config.toml
model = "audio frame classifier"
dataset = "short pieces for a synthesised band: melody, chords, bass and drums"
train_examples = 26041
noise_aug = 0.002
time_shift_ms = 50
n_mels = 80
hop_length = 160
input = "log_mel"
spec_augment = true
win_length = 400
num_classes = 25
output_stride = 2
arch = "transformer"
norm = "rmsnorm"
norm_position = "pre"
activation = "reglu"
mlp_ratio = 4
head_dim = 64
fused_qkv = true
bias = "none"
qk_norm = false
parallel_block = false
inner_norm = false
subsampling = 2
layers = 6
width = 256
positions = "learned"
init = "small_normal"
residual_init = "scaled_by_depth"
optimizer = "adamw"
lr = 0.0019
beta1 = 0.8
beta2 = 0.999
eps = 1e-08
grad_clip = 3.0
steps = 16800
batch_size = 128
epochs = 82.6
lr_schedule = "step"
warmup_steps = 330
weight_decay = 0.1
Rows from block 2, named by matrix and row number. Rows with one number belong to one neuron. Each number is 500 + 25 x the weight over its row's rms, rounded and kept within 0 to 999. All counts start at 0. Numbers have three digits each. After the name is the row's rms in percent of the matrix's.
# gate: MLP gate (model.blocks.2.mlp.gate.weight, 1024x256), inputs 86-171
# fc1: MLP up (model.blocks.2.mlp.fc1.weight, 1024x256), inputs 86-171
# fc2: MLP down (model.blocks.2.mlp.fc2.weight, 256x1024, transposed), outputs 86-171
gate.893 112:471499472533517504485447492510530473508503481500502530474550444545485464463558472481541498500485494501486525479476503450467526461504454481484467502512477518522491519501519472518475515522521513473513475509489515490511465474473515548484521478504491510500533496
fc1.893 110:482551470507487524495482519475498503520498503485492538526476508504454541518511513503452494550475466545506494514554499490461539530480506482548538490505517517511492533516513480514496473496526499501550486489528461499525552500531484517512513503563510475495521514
fc2.893 119:504446511501510493473513538477505509484495495499482541534507490502487483471508521498460515502525488526528482492522508473476521531505533496552550509479495501497514520449499491481472476488550462492518513462502488503535513505511517567498476523516487476508488490
gate.894 088:440543509480542501521470478496504460489505468506490524504508459523504486559519469486558476489502519507488511492478474458441474498514493491486517513492550464528486453500531503507507558527550483516498505474498528443528510452434472482499448488521519507483492511
fc1.894 101:495460505511482508484511531533537524466474514470446514513511489495477526493479471487441492516503516525502490518515512509520498486483517481542519495492464496483487478498475512473521491505529514516493485529484503553465491506507480491447490494492494519467522507
fc2.894 090:501540548499547470477505477520444503460517522518477445491510451535505484534477506511522482569455561468423531480501510469460516475519511487493531560499490501474531527503503507495501482496481505474518527517515485539520504487507524480498481516482521517504462540
gate.895 080:513496522533532488461479481504522492490514472475517552496522472517474487476520482484498479456488508517537505467475493496469486484480478497505459465483438506515500513544496500515486476542497537481525475502467506543499468472539479526434504481485495489483514486
fc1.895 075:540467512563466486480511503504513479505490484503515517490490518527532480473509487478488483516489488507497528470466484481506448513512506536497450534491456516554490491533459492512492487515481521487552502495481513507461485504575496516476502520523491469500525500
fc2.895 064:492549503479528529457473454517516482549499493475484517494521472463432548503491516488473498478514459528564485498503501516492509508504513471509561483470502437486525491515495518482519458523489487525507489510512494494529504507493540464496495493479465510500494508
gate.896 053:498484517531538507480435513477462523511523475479469511462538446513574491545490459492530491518512487512494497467482486481428522469470444490490505484521526490519515517487519508516479504541510516524520488499448475476508493471521492497507466490504525513485507498
fc1.896 031:494494458477494526492484509465478489502510494493456474505489488493573503453471453498515481504526507520505496496469511485476524476484493512507529459496546467513478487497535540525499494514479483531511495471511477393549541478492488466543500523495524495518479520
fc2.896 036:475496510494512476441497541529515506470493535492463505481476526489478486517524482559465499529476522513528457530490512537509533510461476503501503513506474512477530533503505504483482393544475509517539482499500481516506544526555484511506505473486470506489517508
gate.897 058:484503482510531496481448485505484479503505484459502508473566509530505497505535463488551469512488498482485456459489499498442487488480448501505501451496512503541502541501533503538482487527519479509525485504454523468518517458511477498484494479513520514496531494
fc1.897 042:494502512514487506515519500493508524492525499516505457523370473509522491490518496504483529528498508504483513523507464473522527517534510465535502486525454519494502462488449501444510544451473533473476501479502493489481491496482464524514479516452489524511513479
fc2.897 036:487473442437499455447502524528527483504499546496506537473524507500502504489463461516491479513487495516518456494483495501503534517482456534499503472510493509484508533511504506496457464549492468532480495493467482463517482508513550486462489486479477496495527481
gate.899 093:493527481484531505515470518520516486540506468447461533433561481509511481541496499476524502508523476499530523493484520503474516481470464479478511514478503491509485543506539494524495446551495483503517488507499520502520502459484552483511526487481527509489500478
fc1.899 087:501531455449525492508491520503507491516489486484486552489512491500493471516480479468521514450535498519525539512536511478480520473460493529507463497502555499527485520525559511542484450548493473489522488505498494473562493473460499482499524467484520472489458470
fc2.899 079:475499512479464518538525510490481502454505533480491465515496544484526504470490491523453512535467536506445461493475465544536521489522524520488507488499506496513451477506468502486513513435505538487524513488487473539456504500493434468505467522513498496470499523
gate.900 121:527513454527555482452479499483475510489543512484525485438503501509561474490505490527537490495481536518507501459462455487457480466436457518477473515510500521496535522535479524495464474530474493505527470494484481442512489502479491547507528533490494524502529476
fc1.900 111:506485496543557491481484498528496499467525502475511524518510496541507504541491533499503518446569550511542492546511462493467507505512499495501470499486517502487508516533493498505512509501503448529488519504509529505570516487483466527488514559489483525504503498
fc2.900 100:503530512475494519509519510463499515507534490495518512531449506480490512476478491492485498483495474517512478505565511522514499522502482496547555513475518494484481462527479528464500544488542470475510506455507447491495485491510507503542516486520485499474480485
gate.901 022:464480471501512508489456488503499485478538468483495530456567488515497469505544494498495469486514523506491493505483490498459541472523463527457500501505467516537482555484516468493484505517532495492516484467465503475520519435513491509478492495481513527493507482
fc1.901 022:536505489498495542502488504508473492458523455535499511505524511512512454523491531496492482474510526516516533494500481487484462491509514514474471547502509527526486506546520434543515494484543525505541484488470514513462452515473482499477501502545498496497514470
fc2.901 011:541490475492454485476534488454470513519467515491557535503428525463518512470492501477482492506517501492511427465503530500541511512499491498517509546495495514460473489514482508497495501447505464502492480497507492468465497531561476501514539512500462487531467472
gate.902 037:520495467503539521514461488479498513501539482485498507488503476521540512548537476513527517534509487508508503500508478446412486469459472500513541505530538521520509526472548484536473510532532515537511475505487495454516488464528462538516509551510529509491567472
fc1.902 038:533491468467534492532517500491470517467502514498499486503485517489526519541454511516496530504483487454495515521509499469476494525454524522485522469509506537470500485452538472512475481474488521540501492484491456466531494535511441492544499496503514487543485462
fc2.902 027:511518543487487512485526499540507521482489503495489433471544510493520525487465488503492516523533497493490548495498549514524475499519501469523505518467558462472461490514520522463514544477457522498531504497525487513498494524520439484477503468457542503506459543
gate.903 080:520502483534522493479457505484505514516525486495506510453517508533525474509530454517531488512463513489486487474515508480432501489472440526477467486506487502536530529489484529500484497538531505480532468496471505504509479450530506510508518495521502538483529491
fc1.903 059:541527527474499511496517487480515495501511502474518518555525511472492513465405508502497474449493504490467489470516504510499513523492529516500550513487522481550483454527455546482521498497527471484518509488506508568512491483484480450444502516507490503473436511
fc2.903 048:489504530537522481499514502506532529485514516490494480474527491498467494505486488544504479523484522504484466506504563541470549529442475491511542494482524504467569512474480564437505473551546498498522488481524483524531546505506531493499537469494508536498502507
gate.904 105:510511494526536474492476495476535486531528501514517509502542438522492529494513506517537512526509519511507514493493541470411480493462473496517520523514518523515544527521543496518449519531497526478518478500508482486507487508489524586509534521515517503486552492
fc1.904 104:525485486469459555526508492504472519481457504478485487504490563491509483481533494481474452462478493484477486482484497539556481498531511499491469467484469473519466464496446530496561494471528487473487498501510547486464467475491461434487503500516512510475504528
fc2.904 101:482525509450515490448470479483463483484492486531505506502469485523478516486504542524476483541489497515519519516495462498460493500518508522497502506517483533514524539547512478520459475480472546513544493503537454501500504513484512534525487510503489462475516503
gate.905 156:493528513533506499486477481525497511509492474528498476498511485512495441495544421484531506516460514502533516445488527463494491452447472516491467502521517507511481540527510520495510487521493570460539479521472518490497476465495477487466497472480494536495508513
fc1.905 152:463458490499513506498513494472506486525495511488478513505482485469482528527506555515490477477522466488490459507506452536462555495503513493494560474528519500502517484470524484537466482481468506539453518501520509535540502546512485508537487525515507472514524517
fc2.905 145:500518526491497475507492490497486502468503489543515473508529456509505496418459489481525505490534489487457497488493484449517501514537519468501507551493543476495464505470527473505520459469467482511485536501503502530476504509486520465457511509445472509509440514
gate.906 175:488508508502471514532492505531523471560480469474484541503527492506487513493491528442494509502541458502500542512549516530505493524540503464556455460459498498532471488516532488525507524505498520475507494495510533484482527471527510482509514495492531477482490495
fc1.906 194:479501520514518514514464489507507491529506428497494526497529460536528503530514515457497499480516486509502535515508502520486491495536482456543457495489495487529484513501534510537525498545514511492493503495512522524466502437512536499483495523476518497472506493
fc2.906 198:517466486495473461502487494507477496448449562554481465515470501485470525497506454525475509522449509438496467473491493483508505510449496542505553509530501519480481497524516488481449502455502525534486513493507469485520497524507475501487491513494487475520502505
gate.907 084:501533500522563505484456510469473513570557466467503534455566476535539496543474482483521488500505474523488524498468513504464470479499464500492484486499483505504519523501499518515517497567510512488503482495480495461458473452500509492500473487495502524454491505
fc1.907 075:484485465486496470498531466540515473438450492524492493505469509479445459458531487540452475487517527471531480500518475486500540491493519512474543506483517507493477515492528471514472467461483495539506522496512511523534504548491534501494512489465481480546552501
fc2.907 072:527520497527540528504508505471505511496518506476478498464542512488519517523514508508537479486502502514533510500500484506483423491487484478484515480475463477498519459474488492493502525470510561454420468494520470488496438497500510482498478499505558536469490504
gate.908 151:481496492507514491460449482476509495517493509525495505493525495524494494513563440507546496480463487516527501490491489487468480437496451535466474456527481477507515494516527520516494510537512505508505509519496490469522482479457490535489512491506494506482513492
fc1.908 131:541508480475473514547524509484492526494508519479539496508447536473544523528467492506477525480484541474493512497484522509524451509483504530485470490521505528499472482472499483528478516504500492482467483504483517450486478503528447483516466481502515494548487491
fc2.908 140:494496488459506487466457495495542494482511446472482544532462473530493495513522528485467471492493489522494537486494484498443509487521485490503508515511493511543479538530538470539481468520520486543550494491526473522504517461517505558513533515486507467499509519
gate.909 143:500513456464503448508476484526503475517469455529500501471493442541528499499479499486516519561481493516473550517474497472487480499534474476497484511505502522535474483513551460557476483470457472499492507502458515499480497497504500502507513473464494503500502472
fc1.909 148:500473457472471468513492488514551437510481474541471486485489467528531508462516510505522518575478464517478530517462512456496496520522495481513496538489504489532482491509574437531450472467463495521511490496498480489505506509519555547506548473503518474482525482
fc2.909 149:503505497519492521478511558547491517499528543460503471464499526485515509523476505542483502529507533508463465526483510546521555514449470504467480510496503507467504504505459537479503462486477495527526482508525504493554533498510484516533544504537508533522500508
gate.910 144:479533481502484500487460494495504486520519456501516486500514484529464414490529466472513499538466466508511502469472509453472510470493476527474514496508528483528497510502511513574511467537479512463521477515491541491522518445481494518482482486495489497518494532
fc1.910 120:507457522506492488504536481495526482484458523489472490494496476462507558471512539522487449496502517472463480510506488524467481510481514469521537500498462511480503481463492493491438488483524478532498532482536463534466521555536566510500512494513531457515515451
fc2.910 111:493518506471544493517485502509464478465502508521514463521515483533473468497521527514548466508474498490516520495469481479451525498524519488458506518495535468547513511505529472519526517559487477515505507505528497500518513497442520504503504529514528490455508544
gate.911 101:462528488485531473496470497513504489488502487440465515428525470498511503494508460495516473558463512497459464480472509504485533492516465451501496468467460480490482505490505496502517463499520510503492477504475498537485555464509505458488485489477506532465513523
fc1.911 088:527453504511486500488497523487481500514489504553498521516535505554462480486502503489516519418531488504535539544514540469484469494486495558487466486523496505505512543494499504507486508534510511477537496493518470483529453506467505563508533489526500494533488480
fc2.911 098:473447498480479482518515532509488508457471518512472518484481523520510540478494490529480494478488487485476474514509519488530509541492502511533532489492486499486478474485500492479484532453516482546497518477509471467494525521494507520544494491505522503515511481
gate.912 162:488500492499505489496483525475493441518507503483500524492514494517473530528551536492526530506519486480529502536484529490426490517460483516498483458509486528505530537495573464542438489510491514484542489519503499475531499501489459559528525473545533476516535451
fc1.912 193:465523449545532508489504510519450484554530492483438456467498537544504457577498506526529506525509510499498488499519474462475519504485510546469510545479505514488502489508520485493507484478475518516504541492480484429528502504447500487526505511521488505499507484
fc2.912 199:471532558512518509488517480456473519496503537532486489510495471508530533502477511506546463522535523507466496483520441517490501539534506491522535548494509470524527463493499510477504530483483476468488545466508485496483546516480513477474453520490507493486458549
gate.913 084:501526465492557494471469515473468498513508503513500518468541494513509516560497480495550508454461510512528520507489518487463470457477455524447479469525461491527517505493538508534488523564510520486479499511493495468511440492430520508487505484505511510481506497
fc1.913 086:480506498473466509499489506471500497520486539502511504501508495479523545489473436494520513480466484505477486474509535522520476459496483508460512424540468482500494447492538519527481529524515511490445511510514502483477485510471485482513474474476503503520471514
fc2.913 082:520470500514521500514517498513535491509502492493469467509490479512492497518514500522487509531521522469489496504490557487473544500479482469506541519494533495524507545484539500483479430497494490544553500484537497539553559491576487529512555533491549508559505513
gate.914 128:480526474519564499487448509500459475551508477498485509472522455546481452533501469501514524494461507496521502495505512493455557442488465500464516501512481520500523547489530482522496451523501487503519499515497518495581541466494512484521512492487498516531474443
fc1.914 127:483490500464452506529534503475531495491513509476501508499511517446557545470530535486564469504539474496478507519462509495506436542480510508502476495485521493515481468504508496491480537494522531495520482479474468471419466522486470544521498474519536474503530524
fc2.914 139:478479509494483450477505478503455527490451483544540529499533476512471443471522481467479500477519502538521513448519475440524535498535477479501478503528524469490473524518505520517513517505494502492505513481483536492489462467478491484461481496474461523474511516
gate.915 087:521504498514517476512476496493485503514505498495521518476524465509458478487544467466526497548508501471486497469509526439462480470486454481503513446514473510488516531460518508520483515538494523444496477520500520477529529482511505501532519527492516520540535489
fc1.915 086:486482504489507485462523520496482539475498506500480501504473521504535507503407515529460498465479526534518483516467501547518484532483541523509465511482507505478508447548456523452514480488546479527510498472471470489472508524522504504451474474476488495477472511
fc2.915 090:477546450496469477485503544501486495507476515488483550473505500488480481490540458473468487503461482496502480479545462463498542520471502525489465448518462530486479495467515470507498482506505534490501495502479508506475507495478509478532492489530477518486537491
gate.916 142:480494469499521496494484500501512493432519468488482495468504489489509466457540477503488498518518503506506473478467463470502550497529480473502524516469449481496491544514487482493495476464471488485510484483500515518517481469506553508484513499468491520455508497
fc1.916 159:512495528519495499511506514502487518549484517505504505516497501518480519559466520503496507485486492492505518519534532523491443490476509529493482480530546510495515468459526510518508518553529513530472527520501480485507536526491472491520488507530511488545481502
fc2.916 165:507436485555514514505457506497539479520537510470482454493508504527511476515520497519516522530527508452465503509464518480470538492495475490489496508491424498483502494466490488488494508483489481468498495504508519522503493465523524496490533476500511505471493482